A small image autoencoder, trained from scratch.
Model: 2.27M parameters, 64-pixel images, encoder arch mobilenet_v2, encoder activation hardswish, encoder depths [4, 7, 4], decoder norm layernorm, decoder activation gelu, decoder widths [48, 96, 192, 192].
Training: 7100 steps, batches of 64.
Rows from block 12 of the encoder of a small image autoencoder, named by matrix and row number. Rows with one number belong to one channel. Each number is 128 + 24 x the weight over its row's rms, rounded and kept within 0 to 255. All counts start at 0. Numbers have three digits each. After the name is the row's rms in percent of the matrix's.
After each channel's rows are labels from the 100 images, of 14976, where the channel reaches its highest value: "patch colour" is the nearest of a few named colours to the mean colour under the peak. Only what is clearly more common there than usual is listed. The data: rendered rooms with furniture.
# convs0: expand pointwise conv (encoder.blocks.12.convs.0.weight, 384x96x1x1, standardized in use), inputs 0-95
# convs1: depthwise 5x5 conv (encoder.blocks.12.convs.1.weight, 384x1x5x5), a 5x5 kernel
# convs2: project pointwise conv (encoder.blocks.12.convs.2.weight, 96x384x1x1, standardized in use, transposed), outputs 0-95

convs0.296 100:149159134135129147140113129151122095139154103108134092087129153113159140111125103118139111140100109114094077153113128141138128098117131167119099108160150141105092110156140135129124121145157121116137134090174093108147104158163104130073116146154167166093120135147086127138153143139169188098
convs1.296 103:148144129125108158099139154137117043107139131138118160158136120111137135120
convs2.296 093:135122105164126109142095147140153149153097135150115089114109114111145140122091110096091156086127112160127154141122161159134168142144107136159108137108077080123127122094147112113111109104109118078147125170102136133097166103100120138132125146146102093183114148099126160123127161105160130099
patch colour: cyan

convs0.271 097:158120132104134129085147118152161133131116105170088120111140129133134127090162140114147069142123148106079117123139099123120180172152128150136131107135108145132086113142131138154111145123196147170125137107160080117138089109128128131122109110094114130108140094144169126112162170116133151103
convs1.271 104:178174182174139132113137147115125097124143112131115117134115160147134139141
convs2.271 123:138139125101128124144081133122143154103146121148153137109110161159155119113146102093136119174156147103133135107158144150118155178124149092154131128102136109155117127094112160121116057090112133164107112084108127117100153127143132093130183091093121100154104138134144166128149099132128160114
patch colour: pink

convs0.4 097:100144128157119115129106139114167147109149117119138131097123103142121107131147138120116111119118132143124154116133103137130142131123138116122054110117083099211111166151154120175149123125165167124110155132144097124097178149131126158163091102116102107109113122139178138168122162113093117124
convs1.4 095:112113111134134111135142147138075089121149152099109128156145125107070102147
convs2.4 087:103169146154114113110149106152148155129130084098152162116112092124118115114106119145081157152102139105107135131152096096146088159124108144097142137103121099085176122131125165106146118116136138117110180167133123093112143125169136098115124080156103127141142173096145131123115170116102120148
patch colour: orange

convs0.110 100:124133125127097117098141108112147149144121125135121146085103149104140102113124144154114126125117157110131174111157126118096137134115107093127087156158125122165130178124150160166129146102197140146113177138097121158107152156121108155181104124104098130128117058125161150119128154159110137129
convs1.110 073:158136113091106126102106111125118095093129140111092099122113096085089113126
convs2.110 093:160138170176182112099111100162096116160147125139128174146104105123140139152150142154135153166143131114103163104158109164142116128123156112150155161112164157079116149095091128076160125122137126111089110124155116148141136147152118115113095139103153138138149164116152127109133118109141096118
patch colour: black

convs0.112 096:079093099106130136121094145108162101155092112127123123076131151117108118148118129129119112106123114143130132098134094131135119128122116116142126130116149116184096138164120159108142146126169169177166185112114114116140121145095108154100106085140109119077120154188153143163110134115124142137
convs1.112 097:131132131096083149127124121137096126130139168085109097131165072120119133140
convs2.112 083:112117143125135102134146126118134103158142091089158124159108095132108107102111114152099141121103163127103143102110087099106106109112107131148150106122143102077128105126134164118118176112153171119100173159159138152088091168127130164120087113158117156107122128160152092137092122096112113115
patch colour: green

convs0.322 089:088128123135108138055105115149141118113140118143103135147126132142169121112151104098104148125141127136135129080138099103129145101127127139114100153184091136138136182170174145130117137157153111134119151109117161083126118125174132148107112108155125110119102147100133098105133182121075114103
convs1.322 079:136132122120142131120119115126136150217144114126151189128124137114130137142
convs2.322 092:137112090122158165111100131139122105131100138163170129105060106105160148107134120156085121123110113131145120127158151143122124159090156149101100163070145090133164145123172119162091119143107100137103125133116104088096115138121155090130143130135127083163120097132119106148149125144128130130
patch colour: white; pink

convs0.333 104:130155144129155105146131106103102184147107181132123135141144164107099121090114137162114103147154128108127123156120209150130152123129112092153112102115116133166135106109087156116116113112139111113129117163082145145105108120131156136136160111193148116158114096139113157147135102119092135117
convs1.333 143:136138141141137119123126121119150132128113113187167155150162171153149151170
convs2.333 139:172124129177116086117131111121124156149102113129119158120120136138095144087135118119113148188141139133106141149143132114159120094132100094156152143169144160080133141160126159096099144147128138115115075086146101168091085094126096145097115126137125134085125104145133134091114161124130132138
patch colour: brown

convs0.113 101:105188129108158116124111172137141116106110154103088114095089096104113098161145149134132161058132134127157140101084073103151090151142148135142103131162103140171144124113118129101103164133120141133141082158110142113155153134144150116132120124105121110109113152132099147122106118112127117156
convs1.113 101:126109047098116156141115125097144161119159140130116125131133110119143132099
convs2.113 086:177166155161141083133180048132130109156143122133151188160125121140109084106130126105136134141142128109103160127124096129098100146098132100153156117136161154101126132110073078109172110138149110124108128113145107122148102116145144102112136140124127144148116141105150119121151142149123120130
patch colour: grey

convs0.147 086:098142124152128092124098142116101144166165154086134165144132118113106132082142153137088121126149100114104133130123130121137101121099126087140087088143129128179177164156115140148138114106152161123143128130098163152140170098130118109160145149142115100130137081164118145140153147114125189135
convs1.147 074:142120147134105149114150138109150132146093076147140137100078149149153109094
convs2.147 112:147100141137139119150128120107077086136126177129118138157162139114138165160083177098152167107138127126113157155105107171151111118113098120128136127130124136134152068113086094137133122102079119110106147105137137131145110127129092140135130154140125148125148089112138086078100133130110140177
patch colour: black

convs0.364 098:131143102161067141171115155088106120113103145111174160119121130115147125153100107167137132100137101176150169100099117129118117159134136118139123109110165102131100091164148152129161094131132150123156135119116112116138149172097149132162094109142120131071152105133156150145093115133114108148
convs1.364 189:072088101120113085097097116110090096093111109123135133135124127132130123122
convs2.364 073:136127159092125121136113105141113061103148151101112154111097144100130131151164115172123110112135098148114119142123120158106088131173155140112138134098119140106146157144125185152174101136106125142177167162140140118109098141162174126125097136110142151110159129098141110128149147134118084099
patch colour: pink

convs0.106 099:159131149143167136158147170168167100096136125120175144097114103155123124120106148081117119133169121114143176124083105119153124143137143148147147114154127127113054118133147143123132159161121149146085119104182118128114145147121114153117136079109107152121138092145165126128138105117100134117
convs1.106 069:113102096130130100114100122127116118115136114092100084107090091107111119085
convs2.106 091:194151197133152136114112107123139092113156134100135174140113122145140127109147138140122142162121155100085146138155081147144106112128127096135161133123149135083131107135145125111164098139154138136092133114176144122098107157155128105127119120148142196134159121133168120118088152121107127123
patch colour: blue

convs0.378 084:126118120091128148081130124087140123134087161140117156112143158142137116133170142176141139129153159104122137095151136095143110089160090121148102174179135138140130112154118158108126166123124099141163117097101156119143057145138135134133128103097145118134090088116132134123150110115083119109
convs1.378 083:131156137122139131132139135131138146211145112109088096110098117117112116106
convs2.378 091:084164129119134154133088099143100137137123130152174121124101108138157135128132147150118103114119119152125111076129118122139106154093166109086107171084163118138179173124183141153116078126137091128129141129128124077128133112141100110141146101149152122122107162155137103164152121115123156105
patch colour: white; pink

convs0.127 090:190147097128160112147181105167114155117081153131101082166117152132122139144155120140122103136146119099121100129139108109144090114160113144116178127132153123084116104082130093106099136143097124120132081146098092127122133102176143127132118121131113150144150108104133096105157149118146109120
convs1.127 081:162118118130158160126117110146173122114110108161113101113089140141154113080
convs2.127 110:135135141151122116117136124144149129107109101132163120143087098107112077119162145140118115134157168075118119088131112082092090102139144134136138184125119133127115157123152183104110136158187133128113118146139118159114080125170150127141147128143133135117098197122124125144119122101127162110
patch colour: white; pink

convs0.12 088:108143181152122114117153104125136128102141130125135106125131135157102171117133144116118167189100150142112118149175071154116150174121152136103129116126168137109107140106092147143114097155116137086126085120149123137093153105101153111093114141150118140168138133167118079128111109110100095114
convs1.12 073:155149125109176163101090096160145135137132151158154117127124120160128098149
convs2.12 089:154132162176142135106135102160135107145160093106121120126108105120098093138143142177128125130109131136106127149123098091145149110095078131129150120111157134119095121107102169106170159118166142110149127126161184128110111159123153121147124145140147160102106144100158151155102171112132073148
patch colour: black

convs0.79 107:110123127132110143133145133142132118120145078132158147121140107121149103126154128139191111103098133124118124150154125125142149113154120111162082096112107164137135151100110144086123114153155128091108236089088116135148116127120107132156135167135149162134121111130110125156117120113160165148
convs1.79 098:143131118136136140133122157111158100186087110157124078155140128128144161135
convs2.79 093:139103133107130126158156132128081122127123104152142119153111097172141156164162091115118102163101126119112137142103105158133124100177119158128134096149117148114141117106141153124119150117150098090154170084130156112109087152106167153157110144139076131163153129148136156114146150127103163081
patch colour: grey

convs0.65 103:160135126118143090155109125138139116121109125119146106131135129136153104157113124142122090139101156096112123127086071117139082153106127164095133123208162127085151108125167145170128133119117109114122075165139148127132095117147135092094134118146112134186132118085138098116133122125153121141
convs1.65 077:108136157153186127136129118138101111152080151096125112114140078118117138133
convs2.65 091:164132151119153123121118092122141128097138138101135151114144136143103100172109129174126091152094101116111122152132107099134149139089124130143143086141168135126086172127099077134129132191152120111080149091137112135169118158121111134098132148146148130125100101109147102135094178132136128095
patch colour: brown

convs0.161 099:129093101116117137095161096174147136099090131118136104136135204149119134135149136146122141125137140125116110100118167149151136087124159129116131144127139118125141142130124143124118134130113101108109164115121140075147101122153147147076138148119157149123118102084109106038154124115082115106
convs1.161 097:113110096088105154152130101115148161171117076136129151116106134133129109099
convs2.161 095:140119110114144139151110135117156131126119132114182128144107073101151104100112152166108091122147158159122102118106128118142074099158114114081122157116127136109134161127184112137113117182129145096119099172133129099105135147130122088094133155138125128154090168147129093115118150096124135163
patch colour: white; pink

convs0.152 103:185148142161160105125192117180154129095096122147117134120134135122156100119157134125124092126117154076132112146130101101133112130154138155112164143124131108092089118113142093111079183148124107131080138120130109113118101166158122138145132122134130137129128120130106108118181165110152121099
convs1.152 096:135124121143151144123111113123184148136112095169140132134097102109110134068
convs2.152 123:121126131174128132126161150175122147105069096128170124164092098104111135148157134164105124128135172088138119094106119087129087095148149152104133162115121116087141150130141133117107156168165131131134089126131092127153108131177140166128122152149145143124128137121104104139158151125157163122
patch colour: white; pink

convs0.164 097:135147097155160116105134142151097119120133136119079124148136113119123117124120121123080120089147103178151139154154117149119141105137125110087124125162109153103132157140154120147127114149146105136130194113093097128158152142153135140137096143107118069099124100116102115132093135171194171126
convs1.164 072:119115137103133115111169135133084076190112119115137165146118113132140127128
convs2.164 071:135113120125155136147112176109146108136125120131138106124138105144161162163098114099104144116113134176156141128153152152132133101162099142136102105139111095133117164141172146115130145139154104137156181150097087110149144092108169136143100147118155112142082130098086117076153113157123100163
patch colour: black

convs0.366 101:132083097152123133132126131132153158073131156115135151147106115156124141121104181123149134084106116101118173126153138122154130081115193155145096099147121158119145137119133118099128134091118108118169139152126145109113142153138070116112076188142139136145094104108122136129123115139117137160
convs1.366 112:121132110135128128123115131130110098028099114125116102114127136143135142138
convs2.366 104:110127158124113143131130103124109150179122126100076110137155110134129124187149085123120112086118150112118112165112125134100161147114072104119136100168087149132106137113107152125148113159151174086114148111126142178129120157135163151109107153121088155087147108141132122150104134098110130134
patch colour: grey; pink

convs0.34 090:139113127148077149113130160149161123104107102096126148122124119107138096102149112112164151116149115145142155141139115143106150133120132122130118101166117103102092127155160072108127166139180151178118172102164106118097122176128142141137120105097087091098144122166129121118169147134127158111
convs1.34 078:168157136138138141123114117143151121134154164158158162154166130140142160172
convs2.34 088:089149105114094154140111111163155107101105096172140091128108088113165145107134141142151146123103112119187120092107147137121134158130136122101075116133113109154118149151135164148126148111128096142168137148068125136164144123133153110105147158149126096131102137163086106113150114154130165134
patch colour: pink

convs0.101 091:065128125145106156146113135131123098112132089096164121085086110127140121167112106135148134125136106145150128135098131116159139143135165146116114129120127148129127137176121156159140125178125178055145109117170148128139122175091108124085090148141136156161112123128119088117102145129135123121
convs1.101 121:133119118117129150127135134139160138135134129147118092080080136098085092087
convs2.101 104:078136127088113124161112108071141111149147099117114132129174136133125137137128156142137156129120104170124112143102150145119158169083137139160112085137110165196132138146093139159147122146092128153166150127116138125131166139113145126130142132168131103120105104126142150111125100143066129163
patch colour: black

convs0.145 099:075161140140129121166114144147132129127127124116141107095079115106095106148136138140118158055157139141153113167077114108126102091101145095119116148140091127142101159137161099143104142165141120115133123150102117144135165130105125125149085137132151127161114156163095105098106146114171131107
convs1.145 084:179131113108072158138117114097154148109116106129130126120107098130148163152
convs2.145 089:109107131108101127091153118181099091140160145114116163119117102173150111120153123132135085112116123117113137110140113161148101172100114142095151139121144121091109104152123085110146136130134110154139147124127145152168118154120126077149130116092169141121118177134142124173097169127183155122
patch colour: white; pink

convs0.344 093:113147123125085153138116153151095101104122112128127103113093128100099106150106121130121155118123121147138125120080087149142091116129120124122113152176125117096143150158137102126118163140148119094100150150110152141119142210136138127108090149123109132187145144146078106073105128144166132125
convs1.344 112:090093129153165096110133155171086113130155160116114115144151147122116120119
convs2.344 132:148150149140139081140156134115163140159118163130140114108126134089119145112158184124102122176142123164119105126092126127147119091097135151131145145148128138109114078126146120143128143138114146071138075126140117138125132126136120165087088166143125144089130096096132086087121116097129095173
patch colour: black

convs0.85 095:109162145115112096115127128126097098111129134140132086135130150101129130144110140116127126104121103130161142170118139137160097106117123168154148108185139141121149114127119127136105156160124090088134159124125144103139107156171155140134101115177105170144124135146094090037145111151143142092
convs1.85 072:136108123109100152116143101085157149139125069149138160135093151129153150131
convs2.85 096:099159115135128159101124141130108106098133082114157133118080094131156082084180089149108103125123140146123168117118106118148114140121156110093127156102145119111115120129125165092123098126183114111137168154138106150115129137161116141156119096096108138113114165172137129165151128144147157090
patch colour: white

convs0.317 103:122122133105150127121127144110158143124159101162113137117155120144147141095131140079143076138103137092092110105150137119142225164153133133129148128099079146127101131120100110104105131089174132170137142095173122137119117112134096122132132128118157143090118113140156134144144162119106155137
convs1.317 108:149160167160144138104115127140146101117109129167138135122151137120086076101
convs2.317 113:149165148134145138114126161166151157113143112105159127098112123122149123144119087081102109115124107129119143104162132131155177168108130134140136124067132096094121152117097139088114076130142132110121105119126141117102158083141147091137098089101099137161125184106131140099131166121156128123
patch colour: pink

convs0.361 100:065148116119139160120113181155130097133117091093142107099081122136104141160120131148157131121130117129147141125090116126122127106110154106133126137113144123139103148162145127124138129144169165076117155101139136103143150192116120178112100125122137136131138163151139064074110132148126132104
convs1.361 130:136146148137132144146156148157130131143141150130111089092125121102076082091
convs2.361 095:126125123131106078167113144099105163107072159110104114180135102086084172133151130147123188150157138105145104162115138089088154123104094169107120125157099124137119134131168153131117161142134112133139133138127153134126137141114143115106106138143123115142132121138107138088146094161087122153
patch colour: black

convs0.373 100:160117114156162123109167109148126130134155109123128152156166148139146130108131106078108133142158125129117119124194165138138171127120151143119109142071141120106097112108123097130125132130113138140120099109130161075064143101111088112184142124125154130097108111134153130151126140105078145115
convs1.373 093:132147125146123154131127115128155116154074112160128095135124115090072102108
convs2.373 104:136160139178129134114142106151122109156140095133132160125135115204098091080160125131112155149094121138114106142153115143164106129164135145143131175106117152124123106136133178108151125159127139082150111129145104125095131115137142144152100148165152150105160163133145104121128170158141089140
patch colour: pink

convs0.47 104:116137104124127155108117119087114148156159190153132097104128165142149148131128128159123118125107140108101140120119073130157149121150118156163099132147115127149150162118116141130092129138130110128188165114135080181172093124117133114087140104099149133107107136096111130131070103125123161135
convs1.47 101:116115151121132125129158151130118146191098132135107064123130133100108103143
convs2.47 097:148174120097152187125120116112119106124139105114163147092096086118153151094149113159117106098137104101108145067120114106159128144109102147153135153100120098086164144114127162101124115119183109152144143156146129072135147146123109116108140125118148113146106126105141101115107133123115163167
patch colour: pink

convs0.355 093:106109100141104177159064138127098067156148115082104145138108118130130134134133115155101182116142126143171163124136104142141169111100135108099111112142107132149139135162113148150153090134140141127153168113154142126151172142076152120134107153146143098107117147136154097132118146140101122116
convs1.355 107:121114119124134129127108121131167147105112104168153127099065148141117105083
convs2.355 111:120102131103134141157092150142116114120158141135125122131184184157163122102112146123153147115177134125122123119129128171129176136118123140147129075125145124145150159102097123160143093075096104132167113098128117122122129114093146117160152117113162104091140069112138150109105120108085145140
patch colour: black

convs0.64 107:121118102115138106108131148134129180127083171156132066136124181126129111110134132164138108136127145091105106135163173121132135131143139115124143162123104125081096106143111095119087144099131081127139144127113098127150079139167110180153109105151127153139138121137115130091178124111151137129
convs1.64 092:087096089109126101137108125162084118120127160085123120136157091125128122139
convs2.64 107:116114152095094143121107112121139099122134133118091128107175141140119111155084155137176101131106138143120117157133104173118150123104113116107136086139199144128116144161105157144168116135089127125151168096135138132163107135076099128111140145130093136108109085139147138131100092105143085137
patch colour: brown

convs0.141 100:120129138140136122121110158132138108140129140110180149115145152132141122136139115101151102069145136150114104137150157126176182133120115104097096095141088130145076127104119097120154110120162172091124115078115124122130123148083130170169127160150164107134142112116077108129113098155137124154
convs1.141 111:114103073080103119132126123107123148195118137120125092116138141140131122121
convs2.141 095:158129145144171147143112084135128118160125122104134160143135136146125096124143134149160082139135126107098113116174109155140105151117132122208145134119139124135038118117126145119126094131122151125116158114149134091135118171117154102120143143115097130127101130093150101181102102148098133133
patch colour: grey

convs0.76 096:148144109125116152126153124158100140118066152151106104149138116121123121113136117098135133155124125108142150179074079153153099140142150175129156161118148122117124112112141071110080144116131119098065134138120092135114095127182096117127132153131128155128154166128114124102156127153132153139
convs1.76 085:118130107110111137143148120116075113135146152061104144147145091104134108119
convs2.76 091:153125150152147106129122116109136092137137149125111137109158168175149156122119099091123141083123103159110089163168117156134127143083145111165145120125155132121104115112120081106142172127134172129150142125138171107099126126126159133122088165087105136097179097101144149135143144088115117120
patch colour: white

convs0.348 094:109133120150142129163132111096125155138156130120156127171082093104135163147082142146095164126172114175152146095076142150120103098124126123099114081150117148152157129130124108096134122137115118097149075148126129102129148140118142132147105160182140099120120092096111131129092113156096132130
convs1.348 133:062079084100101110118115124133116116098110124102102113119131120127140143132
convs2.348 089:115117141087139172143108124148118109119137115124182097116097159126143136140143103128120096157171095104128165071150107128117144136127165104129118132111119086119102140139163159122158111095114158179155162155122117077115145165142135114132143132096126116094146169113138153101136098151106117097
patch colour: pink

convs0.319 103:095094100178110104139129123117099119120161118121125120152127149158142116099133103117125140108144129141130125120187153116124144124154149131170141130101106136139132147174151110150150083112163134090158181107094155101124124124115123112104148112131144072114125122111154129180139179118069153147
convs1.319 102:112117151138151110112107097125137135190094119143139149123135099105072114133
convs2.319 099:143128154144149149091161112119136099170141115121166162139120111120129124128120088155113146147124121150117158187168105130139163160103161115180145103109108093134074146124129126106117132135140107127115150131148167139111122165103119089131104082159085128144123133090150155125107157128102091162
patch colour: purple

convs0.74 095:098139155149076130114116143095126116138156109099144117144136096094097108121142136175096120100146123145151165121143128113119107137113118135151086082179084148160186163149113141113123104132142120128125176133165112178136132107112119126148117136140121107117114082132124114155093161118137179127
convs1.74 113:144127117104114128124099118123114113112161174122123118163186111096094125163
convs2.74 125:149161133144119106144171105124128147132116109132138152133086100143111095087175129203073137169100131113122110153138121092186086124163162130138142117141127099096121116132158123126116146146165135168099114142122130094123135139176121121098096093146138134123125140156131109118127116109157112125
patch colour: pink; purple

convs0.290 101:148094141149125116161136156146130150123088145111188141146179115133119116121099108148161107125146146113162151108091200128152107111104129109168170114124144127137096140106103103094134143127154139094142141116108131109142123122147137124111136167157110090142138084101101126126098087136076119132
convs1.290 109:085122128121104058155159137116111117152162100105143124115117113134125116103
convs2.290 103:161114144141170142125155121120124120186142119095153145146119130164086135149163099176140126112115126097110145149145107151131112132156155184112142148110110109120080154131106095096122152094114142097084117138144123105116155163135180111120090138132131142138171153102147103141131098150111100103
patch colour: brown

convs0.310 098:150117104099137133120118142125166137144150097141083136129114102130145132085149154117163132142082141079109120122195093121117194141150117106157148139118129125135115142122112113139129156125136133176141126138165113106114091181155116141123102111097109132081130142146176111116179119151116147121
convs1.310 067:179165170178168142148148155142123111127131114131121133148155153120124134143
convs2.310 102:101136097111102188133106125127145100118133128126165104115125146148158133167124089101094109118153109126155147119129160116100134149149154113093098130118127109165139149084108123115116099110126113134162101110104142114132156114155173096145143111114131074174128146116105170138176144133078167128
patch colour: pink

convs0.148 105:137089117118149149146126112158111124108092105131130114146144188153157126135142146125157122114169106100100117114135099110157109131122134159155099168124164140186120113103163102158145123078124150147084128134107086134173123113129103081097127108145169109107098146142113151147155156128113138147
convs1.148 092:133110123097144147110148101132140106193118114129069129089127138128138128152
convs2.148 100:143133144114139146164107157146173158149140157107137132144141134127140123077113149112135138127093111107123095135105113159177163109088138164108143085138134116115109146146141140141123098148143119172140098132150094176155167143127142126064116143112124145071121142097137139095101091145147123098
patch colour: green

convs0.100 101:151126142110123158117158122090122175110095108140165145136161171114141124136141155123174104123073133117082154140099108144131109154118092132153076120169117144108136158070122148174139138149136111125124138144110139153153121144135116150076130090119110161126112165156144142104103132115116162138
convs1.100 113:109138167131111142102116129116152097163116125156120089090148107156159165112
convs2.100 096:181150140134164134139114090152103128100142086129120162119132124125122104138145177143118068098099122090108140131134094125149085117101134119166147113129105111116161163104128163134127121157142187125122124125132155164151129161103148104146136088130145157151161164127141100154121130126182138122
patch colour: green

convs0.332 117:125117154105127127132149112124110132142119165106100111164134138127099109123130111144139098136137172118123113138098154136133126133132121101161116124164139141130163100131090163114137140132139090105125182137033156140142071122119129135128164136165171146170154072129101120106125099122101144140
convs1.332 128:152142148149163151136147139153087095100102088098109108113095122116116111107
convs2.332 122:126121103127120124148126092141150102106120124157119107116158153138141118112139146108166136109110151132140121093103090127140106101132136079150110091179129128143123118170161114141150140153117137120134151085120093097173073122100084195152157132132144139102125071104120139146118114169155124139
patch colour: grey

convs0.96 108:118149125149132120133136099134125130108116138107149111135086129135099146141117127134149124110134110123132129165075109108113113124111148137185087142153155123156145141123138127121095122186157126068134153141071081171168140130149120120087136103094148202143127132142133123133108108088116157122
convs1.96 115:102124199137107132122176139100119130149080137120111127099119117114114138131
convs2.96 109:159179149122162099122112110101084119097131130120130121118122101153152144159117160160125145100099119145124164140129097106127151132096143111174138122132092138131119144117138142133107133200161157093088191132132127154129104171133106137098105106127131152138159182136146115138101146113139131103
patch colour: black

convs0.104 100:048133152096116125126104151106127140164148117127149146119177128159135148147138138164140130136154137111117086130147134124112131111127120084133124091111127159194096135117132108079132120078108159150160112110125154163145149105120129133119152156159136082115139136187126130106122141132127097138
convs1.104 089:134129153111133090108161158137106134110172137070120149142153118161155135122
convs2.104 090:139129150106143105095110161152115132114156112138109182168128083097120118124148114139106114119098152100107149146127096103166127139138114153105149185137152148101155079110131145108138158127144129082120149119152136152086126159112113144120147106157089148151110178130141136146122193108119122148
patch colour: brown